Weights of a small audio embedding model.
Model: 4.66M parameters, waveform 16khz input, norm batchnorm, activation relu6, depths [3, 6, 3].
Data: trained on notes from a synthesiser with random patches, 21.4 epochs.
Rows from block 9 of a small audio embedding model, named by matrix and row number. Rows with one number belong to one channel. Each number is 50 + 15 x the weight over its row's rms, rounded and kept within 0 to 99. All counts start at 0. After the name is the row's rms in percent of the matrix's.
After each channel's rows are labels from the 100 clips, of 14976, where the channel reaches its highest value: "responds to" is what is common among them; "loudest band" is the band of the loudest frequency at the time of the peak. Only what is clearly more common there than usual is listed. The data: notes from a synthesiser with random patches.
# convs0: expand pointwise conv (model.blocks.9.convs.0.weight, 768x192x1), inputs 0-191
# convs1: depthwise width-3 conv, stride 2 (model.blocks.9.convs.1.weight, 768x1x3, trained with AdamW), a 3 kernel
# convs2: project pointwise conv (model.blocks.9.convs.2.weight, 288x768x1, transposed), outputs 0-143

convs0.71 104:50 53 37 56 38 32 34 33 56 31 49 40 46 74 40 86 57 56 47 40 30 68 23 25 59 45 52 44 71 69 43 19 27 05 34 43 73 42 60 70 86 37 58 52 65 81 68 55 64 58 71 24 62 31 59 53 40 39 47 47 41 56 35 22 41 52 38 60 38 30 40 62 31 36 53 39 41 41 59 72 53 34 23 52 86 62 48 64 46 44 47 34 62 55 82 60 47 36 51 60 39 36 31 49 55 82 52 44 42 36 32 44 47 55 41 28 25 65 47 48 44 48 53 60 66 50 65 71 57 52 45 36 51 60 52 67 56 35 65 29 58 45 51 17 52 61 58 54 60 69 54 39 50 66 71 37 46 53 48 28 66 32 52 51 70 53 28 51 56 84 61 35 62 69 52 50 69 53 41 65 52 70 61 62 40 21 54 53 41 30 22 23
convs1.71 075:66 62 66
convs2.71 098:43 64 36 51 56 51 64 59 46 44 55 37 54 47 67 44 28 52 71 60 55 50 24 62 58 47 27 17 24 40 44 31 58 49 56 56 41 28 25 26 31 56 34 50 69 51 50 42 36 36 45 50 39 57 67 52 30 33 30 14 62 37 31 58 52 38 56 53 30 31 65 73 46 31 17 53 47 40 43 52 68 44 70 41 60 32 42 42 42 52 55 43 46 50 37 70 40 34 70 39 47 24 31 41 25 33 49 49 45 73 32 07 68 83 62 46 46 38 23 42 82 43 39 41 81 47 57 36 47 80 80 62 37 40 49 68 58 24 65 46 49 51 47 69
responds to: filter closing; resonance
loudest band: 2000 to 4000 Hz

convs0.293 109:54 55 59 28 58 57 60 36 60 36 50 49 49 73 37 68 42 59 55 65 56 47 40 50 43 62 77 38 44 37 32 67 38 26 41 51 34 34 33 45 49 58 29 38 69 07 38 52 70 36 30 47 36 55 55 59 36 47 59 56 57 70 66 77 65 66 58 55 59 29 58 31 48 55 59 38 49 41 65 61 54 43 75 37 51 48 64 60 36 27 56 31 46 67 55 42 57 39 32 66 28 31 44 58 37 33 60 18 69 41 42 61 61 50 37 54 27 64 37 66 88 72 94 62 78 59 58 45 31 55 26 72 55 64 52 49 47 37 60 33 50 55 45 26 25 45 37 28 32 29 59 44 55 63 69 88 65 62 30 62 61 84 14 76 81 39 38 49 45 33 52 58 47 47 58 53 45 65 45 51 48 36 78 51 41 48 46 42 64 52 60 20
convs1.293 066:58 68 67
convs2.293 115:63 54 88 52 47 50 49 51 65 43 46 66 68 76 77 69 67 40 36 57 48 42 61 50 49 61 63 57 45 67 48 27 59 48 54 49 60 54 53 39 43 43 53 34 17 36 32 64 37 45 38 52 33 39 60 37 55 80 57 58 29 43 51 36 47 69 37 19 48 60 19 59 57 52 65 86 49 59 42 22 56 50 78 60 48 57 50 71 39 60 48 53 55 32 39 57 38 51 26 57 22 68 21 50 54 57 30 56 66 57 52 30 58 43 40 92 17 82 38 33 74 58 38 66 56 37 57 38 29 38 45 70 09 56 19 42 67 52 54 79 35 41 46 50
responds to: resonance
loudest band: 2000 to 4000 Hz

convs0.678 094:44 67 52 16 51 67 56 37 51 35 42 72 37 18 65 56 62 49 48 24 52 53 40 81 67 46 65 48 32 38 37 51 50 52 63 46 60 30 59 61 31 52 61 59 42 64 24 62 61 60 72 37 21 47 16 83 28 55 47 28 72 69 24 22 58 88 52 56 60 46 33 65 39 53 59 49 49 61 46 47 27 42 28 45 62 57 48 48 67 70 44 55 55 67 61 54 64 52 58 34 45 31 28 62 59 48 50 39 59 34 66 52 67 20 42 41 55 32 56 21 62 43 38 43 53 22 50 69 50 70 49 55 49 45 61 62 29 66 32 43 71 46 08 51 50 50 43 52 74 54 21 71 33 64 52 43 59 53 54 55 94 18 28 42 64 49 33 39 51 63 33 43 52 67 52 47 55 66 59 26 59 41 28 80 61 47 58 44 46 36 56 39
convs1.678 072:64 63 67
convs2.678 097:57 38 47 36 26 63 47 68 42 33 31 33 81 42 45 27 45 48 74 62 47 68 72 46 73 48 14 45 64 58 29 39 52 62 85 83 69 55 26 34 62 45 41 42 41 59 38 43 58 72 46 48 43 57 60 52 52 60 39 52 67 59 92 61 31 42 45 41 52 39 20 43 66 41 33 36 15 65 54 39 54 33 60 62 55 58 75 82 49 66 43 39 41 58 67 54 32 65 61 43 24 72 59 78 54 23 53 54 47 40 36 47 56 32 62 51 23 42 41 44 10 48 41 40 33 44 54 46 28 58 40 41 33 37 64 26 51 56 70 28 55 36 53 58
responds to: high-pass; filter wobble
loudest band: 4000 to 8000 Hz; 2000 to 4000 Hz

convs0.594 111:58 27 80 43 31 45 45 75 25 49 41 53 30 48 59 67 46 47 49 30 32 55 49 47 50 48 23 54 65 68 61 63 56 42 34 69 73 79 55 47 62 57 43 41 22 64 41 51 49 84 46 45 72 50 28 38 48 31 55 49 40 83 52 54 68 17 28 69 43 62 35 41 50 70 60 46 35 50 66 48 58 83 64 34 50 70 59 55 71 24 47 37 39 66 43 27 45 51 47 57 54 35 40 48 10 60 36 42 51 39 66 42 42 37 49 47 20 31 62 55 48 58 44 33 49 23 49 21 21 27 40 32 70 46 50 46 44 44 45 57 56 62 23 88 55 62 41 52 42 34 83 52 72 56 59 42 30 81 61 45 33 39 57 50 32 43 47 37 44 61 46 39 55 71 38 45 39 46 32 14 71 34 60 41 79 55 52 51 39 66 51 67
convs1.594 183:76 52 52
convs2.594 108:42 87 65 70 53 44 41 70 62 77 24 56 37 38 57 63 70 28 26 45 51 62 40 62 52 45 70 44 84 58 64 46 57 55 50 45 37 50 78 40 39 55 43 61 31 35 41 57 36 54 53 55 60 48 53 45 57 27 52 83 46 41 58 49 82 41 42 28 37 55 49 46 45 39 42 49 56 74 46 44 60 46 53 47 43 39 28 39 47 63 47 48 45 50 46 29 42 56 43 47 41 35 42 66 68 81 61 15 40 51 63 54 58 77 54 44 40 56 39 57 95 72 44 61 86 57 52 47 63 72 58 29 42 50 42 57 50 68 49 42 26 29 88 55
responds to: text has "pass"; resonance; filter wobble
loudest band: 1000 to 2000 Hz

convs0.415 099:75 71 37 47 58 69 32 31 75 66 61 35 16 47 42 09 70 33 81 44 56 46 68 66 68 54 36 51 66 55 78 29 78 42 40 74 40 43 51 48 65 49 43 50 50 57 71 20 73 40 31 33 61 24 69 62 45 51 63 27 30 64 64 40 60 53 35 60 23 45 50 37 58 66 62 49 31 51 49 57 58 33 79 63 47 53 52 51 61 49 44 22 62 51 43 50 43 71 32 67 44 84 66 64 44 52 76 51 23 68 70 58 48 57 54 59 38 41 37 51 33 69 46 55 57 44 60 43 59 66 43 51 56 55 42 48 67 24 59 62 65 66 55 72 47 76 70 46 41 70 64 17 54 52 41 57 64 82 65 39 44 26 48 53 36 39 47 51 31 65 45 36 58 52 47 73 60 61 53 28 34 44 42 82 51 65 50 36 76 49 30 71
convs1.415 061:27 48 62
convs2.415 102:51 35 51 62 24 54 45 48 41 77 48 27 57 61 69 51 81 31 47 25 48 41 33 33 71 24 49 27 62 63 25 61 54 48 69 29 56 35 61 50 53 87 55 40 65 56 67 56 48 75 45 31 54 51 59 32 72 72 49 57 52 65 62 53 39 26 81 81 01 65 64 32 64 32 52 77 61 41 61 24 36 61 55 34 34 79 26 52 47 58 37 52 27 50 44 52 38 64 75 58 73 57 45 56 26 52 61 38 67 26 56 41 54 50 75 44 47 35 41 28 74 53 49 38 44 37 77 72 80 53 55 54 55 27 82 52 55 57 61 80 70 38 57 44
responds to: text has "pass"; filter wobble; resonance
loudest band: 2000 to 4000 Hz

convs0.410 103:39 43 70 47 72 63 15 25 43 50 32 35 66 51 78 19 51 69 68 46 32 58 35 59 39 68 48 54 56 40 54 59 40 61 51 37 49 25 46 19 80 70 32 46 42 89 66 54 36 65 75 44 60 46 77 27 59 34 60 41 53 38 54 47 56 40 32 56 41 76 49 29 56 43 37 54 17 67 56 53 45 25 25 57 53 57 62 49 69 62 53 71 64 46 31 71 49 53 38 31 42 61 61 26 71 42 64 59 49 25 33 28 64 56 25 53 33 57 77 53 45 42 58 39 41 77 66 55 41 85 37 65 35 47 51 52 42 52 31 48 28 35 16 52 49 35 62 54 57 70 46 58 51 71 62 59 23 43 49 32 58 43 66 62 45 45 31 48 36 62 55 67 63 43 42 59 40 24 54 82 58 79 36 67 61 50 70 50 58 49 54 27
convs1.410 067:66 66 63
convs2.410 102:57 43 36 43 75 81 48 62 31 47 48 31 26 38 61 36 35 60 55 75 35 15 57 71 47 41 66 40 26 39 56 51 73 61 57 64 52 48 63 53 52 61 50 30 76 52 59 62 62 43 43 90 51 67 47 74 30 54 45 57 39 71 39 46 49 35 51 36 38 53 42 47 29 32 26 44 56 36 78 29 43 32 55 45 43 49 61 49 63 51 58 51 45 58 39 57 48 68 42 35 58 48 41 51 39 45 68 58 37 39 58 49 82 71 51 31 67 43 29 37 43 49 61 28 53 59 37 61 50 64 46 44 30 45 48 52 44 44 34 52 41 50 47 48
responds to: filter wobble; high-pass
loudest band: 2000 to 4000 Hz; 1000 to 2000 Hz

convs0.197 107:61 41 64 44 48 39 81 65 63 53 58 51 49 72 49 51 49 49 51 33 52 75 46 44 64 61 15 66 39 41 41 56 55 28 57 55 45 46 57 18 31 62 36 63 56 68 32 38 62 40 43 82 75 32 44 69 48 49 43 43 68 81 55 46 48 53 50 47 62 29 76 68 73 47 60 61 42 38 48 40 28 53 32 52 54 08 59 49 25 32 61 26 28 48 82 93 46 66 57 37 44 49 49 70 50 51 21 59 64 30 72 56 55 40 42 53 37 68 46 50 48 53 77 47 20 38 54 48 55 67 46 59 63 61 83 50 32 39 57 61 40 56 32 49 37 60 39 14 58 30 13 57 63 44 47 32 61 61 59 34 35 55 40 53 43 29 52 46 48 36 31 25 40 56 31 60 32 53 51 63 39 50 27 63 42 60 67 26 60 77 31 21
convs1.197 114:72 63 53
convs2.197 109:62 38 41 41 45 65 41 61 38 55 39 54 69 33 69 63 59 50 66 46 57 61 54 37 55 37 55 28 49 54 37 23 74 77 26 43 45 47 78 54 32 44 41 55 48 91 72 63 31 65 52 55 37 55 33 41 42 39 34 33 53 43 40 39 56 41 64 78 62 80 41 50 66 63 56 59 55 49 59 56 28 82 66 48 45 43 74 47 69 59 60 55 39 46 69 29 50 35 49 20 55 61 66 45 52 36 60 18 39 44 60 72 45 48 41 32 48 66 57 39 38 41 49 45 62 24 58 73 71 68 57 53 67 72 43 44 29 22 57 51 71 62 34 46
responds to: filter wobble; triangle
loudest band: 250 to 500 Hz

convs0.588 109:81 42 56 57 59 56 33 32 65 38 56 56 47 45 52 46 37 60 46 43 61 55 86 42 37 76 56 46 39 26 44 56 48 66 48 58 91 39 23 71 41 33 36 64 56 39 39 22 22 59 43 57 54 53 21 87 41 62 57 46 25 35 60 61 75 36 59 61 52 64 34 45 73 59 37 56 56 47 78 44 40 40 35 51 25 69 61 76 35 51 68 61 33 69 33 43 52 50 48 69 65 45 60 45 72 46 61 70 43 22 43 56 60 47 71 73 52 30 68 61 44 95 62 32 48 60 64 79 35 25 52 60 26 41 51 61 37 30 68 69 72 45 74 57 57 41 34 41 22 34 35 54 52 54 64 57 27 80 56 60 57 54 47 52 78 24 30 44 38 52 56 41 54 65 47 49 36 48 58 49 50 47 57 63 44 44 34 50 65 20 43 43
convs1.588 069:68 66 40
convs2.588 108:46 39 48 39 39 33 61 43 47 51 68 51 54 83 39 39 51 63 47 53 60 48 62 48 50 43 76 63 83 49 08 57 42 41 33 45 58 41 46 67 60 37 57 64 80 59 47 34 40 43 75 44 47 36 47 50 71 49 36 48 38 64 51 49 27 37 54 54 37 42 36 38 33 75 64 37 52 40 57 29 41 50 45 64 74 27 47 69 39 74 34 55 48 52 65 67 41 67 86 45 56 44 65 35 63 60 55 43 61 55 50 76 36 55 39 40 51 27 39 61 76 46 52 57 58 56 41 64 59 61 62 68 47 21 83 27 55 53 75 48 61 59 64 44
responds to: high-pass; resonance
loudest band: 2000 to 4000 Hz

convs0.643 087:70 66 66 45 49 31 10 75 79 52 53 64 67 52 15 69 48 54 46 19 31 41 43 41 56 49 48 39 37 80 46 56 59 58 52 47 38 70 55 16 52 08 54 55 25 53 60 86 21 63 54 77 71 64 37 32 33 51 54 33 51 42 47 41 41 44 40 50 55 31 44 40 62 48 45 49 50 55 40 40 69 60 66 85 53 53 58 51 42 31 65 50 32 41 66 37 70 60 32 46 47 46 50 41 56 43 61 48 24 20 46 36 46 41 36 48 51 28 58 67 53 58 59 46 52 51 32 39 49 54 45 46 49 51 48 82 41 32 57 74 50 63 54 37 49 64 29 44 25 37 39 29 56 53 47 83 72 51 26 13 40 40 26 58 47 61 54 38 31 30 39 50 68 75 51 67 23 34 54 63 72 43 54 39 43 36 81 54 63 35 33 65
convs1.643 087:59 57 73
convs2.643 103:64 78 50 69 63 41 44 44 47 65 33 52 43 21 37 39 67 50 45 60 48 51 54 59 44 55 43 68 68 45 60 45 47 46 78 25 27 48 55 85 44 14 67 83 37 60 57 23 32 58 38 52 56 53 42 59 34 42 64 66 55 59 33 66 82 83 45 64 42 69 70 63 77 40 56 37 62 56 43 42 49 31 36 51 17 43 49 81 58 52 74 51 48 35 35 56 58 34 52 28 24 29 45 53 62 44 63 33 59 81 56 47 49 51 40 51 54 36 30 40 58 61 49 33 35 31 60 67 61 54 41 23 62 51 35 48 35 50 82 56 58 41 35 60
responds to: high-pass; resonance; filter closing
loudest band: 2000 to 4000 Hz

convs0.478 119:29 29 10 50 63 51 59 67 71 37 70 44 44 38 54 51 44 67 40 40 95 60 52 26 52 64 14 63 66 51 46 62 71 41 58 37 58 48 29 49 62 70 55 69 47 65 63 51 55 47 41 48 73 66 45 59 49 32 59 59 63 54 31 58 48 64 51 64 32 52 59 47 64 30 57 43 66 60 49 61 43 53 23 59 53 37 40 56 76 52 54 56 50 41 70 65 45 36 57 31 75 28 27 35 69 46 29 81 33 63 45 51 70 49 42 58 46 40 32 34 64 22 52 49 57 50 93 85 50 66 49 52 33 35 69 29 33 26 38 71 55 41 53 42 47 53 21 80 62 73 65 66 40 70 44 23 49 48 74 49 66 21 46 63 64 42 54 38 60 18 52 62 82 46 62 49 51 43 64 59 52 59 41 43 43 58 50 61 49 25 47 76
convs1.478 126:55 54 25
convs2.478 110:55 56 32 68 63 44 16 45 75 81 38 73 49 67 71 69 51 26 38 44 51 40 87 55 34 62 52 56 63 68 78 59 66 59 56 44 49 58 50 30 52 53 50 53 40 77 62 52 47 59 44 53 45 44 29 46 59 49 40 28 42 49 42 47 38 54 73 59 55 39 51 37 64 41 70 57 28 66 33 26 32 39 61 67 46 31 66 32 51 54 40 43 62 43 41 45 42 42 31 66 33 40 41 30 67 75 64 55 30 77 40 41 65 72 48 49 23 80 45 34 44 65 51 61 65 22 57 50 49 44 39 38 33 40 31 50 77 52 38 47 52 56 76 74
responds to: filter wobble; resonance
loudest band: 2000 to 4000 Hz

convs0.258 102:20 26 57 50 72 63 39 35 70 33 35 34 49 42 69 65 42 59 47 55 52 73 40 52 48 42 46 42 76 26 80 56 60 46 61 52 44 28 42 27 07 57 67 41 84 63 37 63 36 21 72 65 62 45 68 50 48 68 88 55 46 63 71 45 60 46 32 58 54 33 43 48 38 41 66 69 50 63 45 62 70 44 10 50 68 45 54 50 55 44 52 58 50 40 53 44 39 40 70 35 38 36 52 38 44 54 51 30 35 63 33 53 56 38 43 55 87 30 27 73 66 36 59 52 27 34 64 51 47 50 45 78 66 70 42 50 47 45 61 48 86 33 53 41 55 36 43 42 40 34 47 60 58 76 58 51 17 30 66 54 42 65 28 48 53 37 51 78 66 71 35 43 45 74 58 25 31 45 30 66 52 86 38 65 50 45 39 55 41 64 49 48
convs1.258 092:54 58 74
convs2.258 107:38 52 69 44 51 64 48 53 45 49 49 44 61 27 41 25 57 47 43 40 51 59 47 60 34 56 60 47 45 34 44 88 38 71 56 56 67 57 50 61 67 50 28 48 44 59 70 50 43 29 40 64 33 76 35 40 43 42 51 66 66 55 39 48 72 46 54 59 45 73 42 42 46 48 78 65 81 53 79 66 64 14 47 34 45 44 37 76 78 72 62 73 54 12 56 34 76 54 80 33 52 65 52 51 61 36 54 30 25 24 47 61 37 49 52 43 37 69 87 76 34 27 51 58 51 37 36 37 65 41 46 48 40 52 29 39 72 27 66 38 46 52 39 25
responds to: resonance; filter wobble; hard sync
loudest band: 1000 to 2000 Hz

convs0.229 105:67 69 43 36 38 26 51 47 16 54 21 46 27 46 38 31 55 58 49 63 35 46 33 56 62 54 16 33 47 65 40 48 64 44 32 54 61 74 76 47 42 45 33 66 45 22 39 48 56 65 54 69 38 24 67 62 82 48 44 65 38 42 33 33 47 56 45 51 58 38 41 08 43 39 65 63 58 54 32 58 45 56 53 57 29 60 37 27 63 28 41 42 18 64 50 42 78 51 56 43 31 17 51 45 61 23 32 37 53 30 63 31 32 50 71 45 42 47 67 33 47 43 43 50 86 62 36 51 59 56 46 73 45 64 33 34 45 76 62 29 47 41 26 58 40 29 26 53 63 56 34 23 72 48 60 46 27 83 54 50 38 69 55 70 30 55 34 78 38 46 53 63 48 47 49 70 58 66 60 62 42 31 34 41 41 45 40 45 25 44 42 36
convs1.229 079:60 55 73
convs2.229 103:64 86 58 54 59 58 51 39 39 39 43 48 71 61 55 51 30 40 32 16 47 62 65 61 61 45 23 27 31 56 52 70 44 44 63 64 53 93 29 35 50 55 53 41 47 39 99 45 64 53 55 39 26 30 32 24 55 62 28 43 14 68 48 45 57 38 62 50 58 60 39 59 43 67 60 05 38 56 47 38 59 57 59 59 53 56 31 47 27 49 18 20 52 40 69 34 34 44 43 59 55 67 25 39 68 62 50 58 26 74 37 68 26 68 64 50 41 65 42 43 58 66 49 66 50 59 56 55 57 66 55 47 43 49 49 48 40 64 25 35 56 56 49 57
responds to: resonance; filter opening; hard sync
loudest band: 1000 to 2000 Hz; 2000 to 4000 Hz

convs0.763 094:65 14 66 64 61 51 31 73 74 21 59 44 82 47 61 27 38 44 45 34 46 33 18 43 40 49 31 48 54 74 72 35 50 33 69 55 62 66 10 58 31 47 29 35 48 50 62 69 50 35 41 31 51 74 70 17 56 37 77 55 54 37 59 53 51 55 49 35 54 38 45 35 56 50 31 69 40 47 42 51 55 68 40 41 63 47 77 60 69 37 40 63 70 57 33 38 36 46 59 32 42 27 60 52 53 42 41 63 34 41 46 45 50 32 23 62 67 37 48 52 46 73 59 47 48 38 39 43 17 60 65 62 55 42 56 21 17 44 40 29 48 83 49 63 32 52 54 33 54 46 33 88 55 41 50 21 41 40 51 33 45 45 63 44 61 63 44 53 59 77 49 51 81 19 70 79 65 56 37 57 59 41 39 55 58 31 46 56 65 28 55 48
convs1.763 113:76 51 46
convs2.763 107:57 55 44 38 56 51 39 54 60 39 32 56 61 38 60 55 46 42 57 45 28 76 42 73 63 34 53 50 42 57 58 27 63 47 47 61 50 53 82 42 65 73 69 60 51 52 18 62 41 36 73 74 34 71 34 39 55 67 37 47 43 61 25 57 46 50 64 40 68 23 45 48 54 56 59 50 39 47 66 71 59 40 61 60 70 77 50 52 30 48 47 60 36 51 51 62 37 63 46 44 46 69 46 56 31 71 75 34 61 55 59 30 74 48 65 40 50 69 34 43 32 55 59 27 85 47 58 40 67 61 50 43 22 30 66 43 39 33 49 53 49 63 47 46
responds to: harmonic FM
loudest band: 4000 to 8000 Hz

convs0.324 097:50 62 82 43 53 78 51 52 53 37 63 43 72 47 50 52 37 33 53 22 76 61 38 47 56 41 41 90 57 53 18 73 62 47 43 11 48 56 54 36 54 33 40 27 73 32 51 45 94 40 60 50 67 23 64 64 64 35 50 50 35 63 49 37 49 53 52 73 49 65 46 47 34 54 32 48 74 48 62 68 57 19 45 32 50 92 53 62 47 53 39 19 48 60 44 42 57 66 62 73 37 42 48 43 56 29 58 56 25 52 56 54 76 54 39 56 34 70 40 43 52 55 58 43 54 36 72 48 37 51 21 52 25 31 61 41 54 54 53 53 60 63 46 72 48 55 54 40 55 02 60 52 47 49 44 18 55 66 20 50 53 49 41 52 72 48 49 58 43 52 68 63 39 71 57 65 28 49 68 44 65 72 54 46 57 71 65 69 47 28 86 39
convs1.324 071:71 65 46
convs2.324 112:65 52 72 55 73 43 44 54 37 48 49 44 42 55 22 53 69 46 45 39 57 39 46 65 77 44 51 58 27 23 42 56 44 29 31 33 30 54 55 76 36 60 49 34 34 51 64 40 35 23 68 20 57 49 44 68 37 15 55 35 59 59 55 37 65 59 61 53 41 45 59 39 27 69 37 56 54 50 28 20 57 78 62 43 68 47 57 58 35 49 43 45 82 73 79 15 36 81 84 54 28 66 87 42 26 51 23 63 36 56 73 57 57 33 52 50 77 55 41 78 56 61 66 18 49 48 38 48 55 47 76 45 44 46 26 63 42 20 58 64 52 76 42 37
responds to: filter wobble; resonance
loudest band: 1000 to 2000 Hz; 2000 to 4000 Hz

convs0.73 112:80 45 84 55 37 31 51 62 42 73 36 33 58 60 57 78 44 43 33 71 55 67 41 60 50 53 44 58 39 90 34 38 68 55 49 42 49 43 54 50 57 31 62 72 49 40 65 82 39 49 60 32 66 56 43 71 68 26 54 22 23 40 35 71 39 63 38 44 53 54 61 75 47 78 50 64 53 64 36 78 42 45 99 61 38 64 54 78 52 51 38 58 38 63 50 41 46 54 39 32 57 53 43 18 64 63 29 40 36 28 30 44 22 47 46 44 31 55 48 78 64 41 50 52 42 68 52 51 40 59 32 48 60 61 62 71 63 43 37 56 36 81 59 59 51 43 66 63 53 31 60 41 51 50 49 72 62 42 45 39 67 70 35 65 47 52 40 57 37 40 61 26 59 72 54 83 54 68 63 80 55 46 47 77 47 35 62 35 62 38 22 46
convs1.73 080:58 50 75
convs2.73 097:49 47 32 43 45 33 51 39 49 51 77 42 39 59 18 41 61 48 58 56 62 60 68 79 71 53 59 58 47 53 53 29 69 32 59 43 37 60 65 50 56 67 33 38 71 62 50 48 40 36 26 29 63 58 51 52 45 54 64 38 65 36 79 38 28 32 17 67 21 45 87 73 49 39 43 43 41 55 05 60 48 56 61 54 51 56 58 66 28 55 67 72 59 33 55 36 52 59 63 73 45 55 43 46 67 55 52 50 38 56 42 52 36 69 50 58 18 40 61 50 60 57 19 44 45 23 34 31 45 53 72 37 57 34 67 44 25 55 45 17 65 67 48 72
responds to: filter closing; resonance; high-pass
loudest band: 2000 to 4000 Hz

convs0.264 099:42 37 65 28 52 64 66 80 63 44 29 60 50 57 49 57 67 57 37 40 18 46 28 50 61 75 27 76 35 41 68 50 74 64 54 24 55 67 42 42 62 70 76 34 52 32 38 86 21 32 33 59 57 47 31 54 25 79 63 23 55 48 33 56 44 52 71 52 23 64 38 37 36 65 59 58 27 41 55 67 36 60 54 57 58 33 26 46 45 48 58 47 29 47 25 47 59 41 62 48 52 73 53 52 43 56 53 51 35 32 45 53 55 61 67 49 46 48 37 47 38 44 51 52 81 60 40 41 68 49 48 57 71 40 61 56 88 46 50 38 44 36 84 46 54 29 33 44 42 51 51 29 55 39 51 56 51 71 36 52 18 41 71 48 39 21 68 32 52 74 67 47 30 69 74 36 34 37 55 55 51 59 53 23 49 81 53 70 79 46 79 59
convs1.264 090:75 52 55
convs2.264 102:29 39 70 75 70 55 23 43 41 35 42 85 55 79 65 35 58 37 80 59 65 40 43 26 51 51 57 46 54 72 46 77 41 47 59 62 66 22 65 57 68 59 38 59 42 55 45 18 16 77 64 47 78 80 52 57 57 43 40 62 40 39 71 44 99 67 55 13 40 67 57 57 52 57 37 43 46 65 30 17 80 54 43 66 68 60 31 62 45 41 58 71 68 68 67 35 53 52 42 43 41 59 46 60 34 59 85 24 56 68 70 54 65 34 64 64 56 63 69 45 56 67 46 53 60 40 34 49 37 60 50 20 59 38 40 36 22 51 53 52 57 54 71 56
responds to: text has "pass"; resonance; filter wobble
loudest band: 500 to 1000 Hz; 1000 to 2000 Hz

convs0.466 112:50 44 41 67 29 29 51 54 29 49 51 59 52 64 52 84 53 60 55 42 39 76 28 70 54 78 57 32 22 46 61 51 47 35 50 63 31 43 50 55 12 37 62 28 35 62 61 54 44 40 59 43 79 50 67 92 61 23 65 58 55 31 37 54 68 29 61 67 67 63 59 37 78 25 38 43 54 14 53 48 59 63 35 40 63 31 34 61 73 53 51 53 49 24 42 42 41 57 65 55 61 34 66 37 36 78 27 57 57 59 54 37 58 54 16 47 54 72 55 49 57 44 60 39 73 63 56 57 49 73 45 33 23 18 43 30 47 62 85 31 48 49 60 53 39 46 34 65 48 55 37 31 79 48 43 67 51 49 64 62 51 27 44 51 74 58 30 40 61 63 35 57 69 65 85 34 63 74 59 48 70 55 42 53 54 43 61 39 57 49 31 60
convs1.466 077:58 55 74
convs2.466 110:44 44 49 55 66 47 52 59 26 54 58 67 61 60 32 47 71 53 51 46 45 44 44 52 19 55 73 25 51 43 34 55 56 45 47 59 57 75 68 43 46 50 45 70 65 29 56 37 34 42 48 99 46 56 34 26 16 66 61 48 51 60 51 60 19 63 62 44 61 45 52 24 54 56 51 43 64 73 39 22 56 49 64 55 42 71 61 57 27 49 54 59 83 44 63 47 60 80 43 62 29 60 44 45 74 39 49 63 52 40 57 38 24 77 39 70 33 51 34 75 71 47 66 50 20 69 37 49 43 73 28 61 26 29 42 38 40 74 58 60 65 56 51 49
responds to: text has "pass"; resonance; narrow pulse
loudest band: 1000 to 2000 Hz

convs0.116 104:53 34 52 62 62 60 60 71 64 49 44 71 85 48 52 41 66 43 44 43 45 48 54 65 33 66 49 58 59 52 66 53 39 32 64 50 62 31 53 70 63 38 51 61 45 51 74 65 32 40 42 47 35 14 59 64 62 61 24 56 34 89 66 11 42 24 56 63 73 68 65 72 55 35 46 56 60 52 53 44 88 31 43 64 29 68 38 49 43 42 37 44 64 46 52 47 60 49 53 80 29 52 70 24 40 25 31 42 45 53 49 58 61 65 29 71 65 40 60 56 80 43 55 54 51 69 51 48 75 25 44 48 28 40 59 34 73 64 42 77 79 46 68 55 61 40 66 47 23 60 21 49 41 25 69 47 47 39 63 59 53 39 47 62 47 73 54 39 60 31 57 42 43 67 58 72 61 45 55 71 73 75 30 24 46 70 48 43 25 58 60 37
convs1.116 093:56 55 75
convs2.116 096:41 61 68 61 38 57 81 33 52 41 53 59 73 42 52 40 35 45 60 71 28 32 63 41 54 71 38 57 51 15 61 41 23 53 38 33 44 47 41 62 89 54 74 48 27 56 58 53 56 47 57 62 63 52 61 42 78 38 60 68 50 30 34 67 43 58 58 59 39 64 32 40 68 57 20 35 66 47 45 13 37 57 25 48 39 44 41 59 51 76 35 74 30 49 48 27 65 71 40 45 37 63 63 39 83 61 59 66 69 51 58 52 39 85 54 52 56 41 63 51 79 46 44 37 36 56 32 33 71 48 71 72 52 88 53 49 35 37 72 39 89 21 55 48
responds to: filter wobble; high-pass
loudest band: 1000 to 2000 Hz; 2000 to 4000 Hz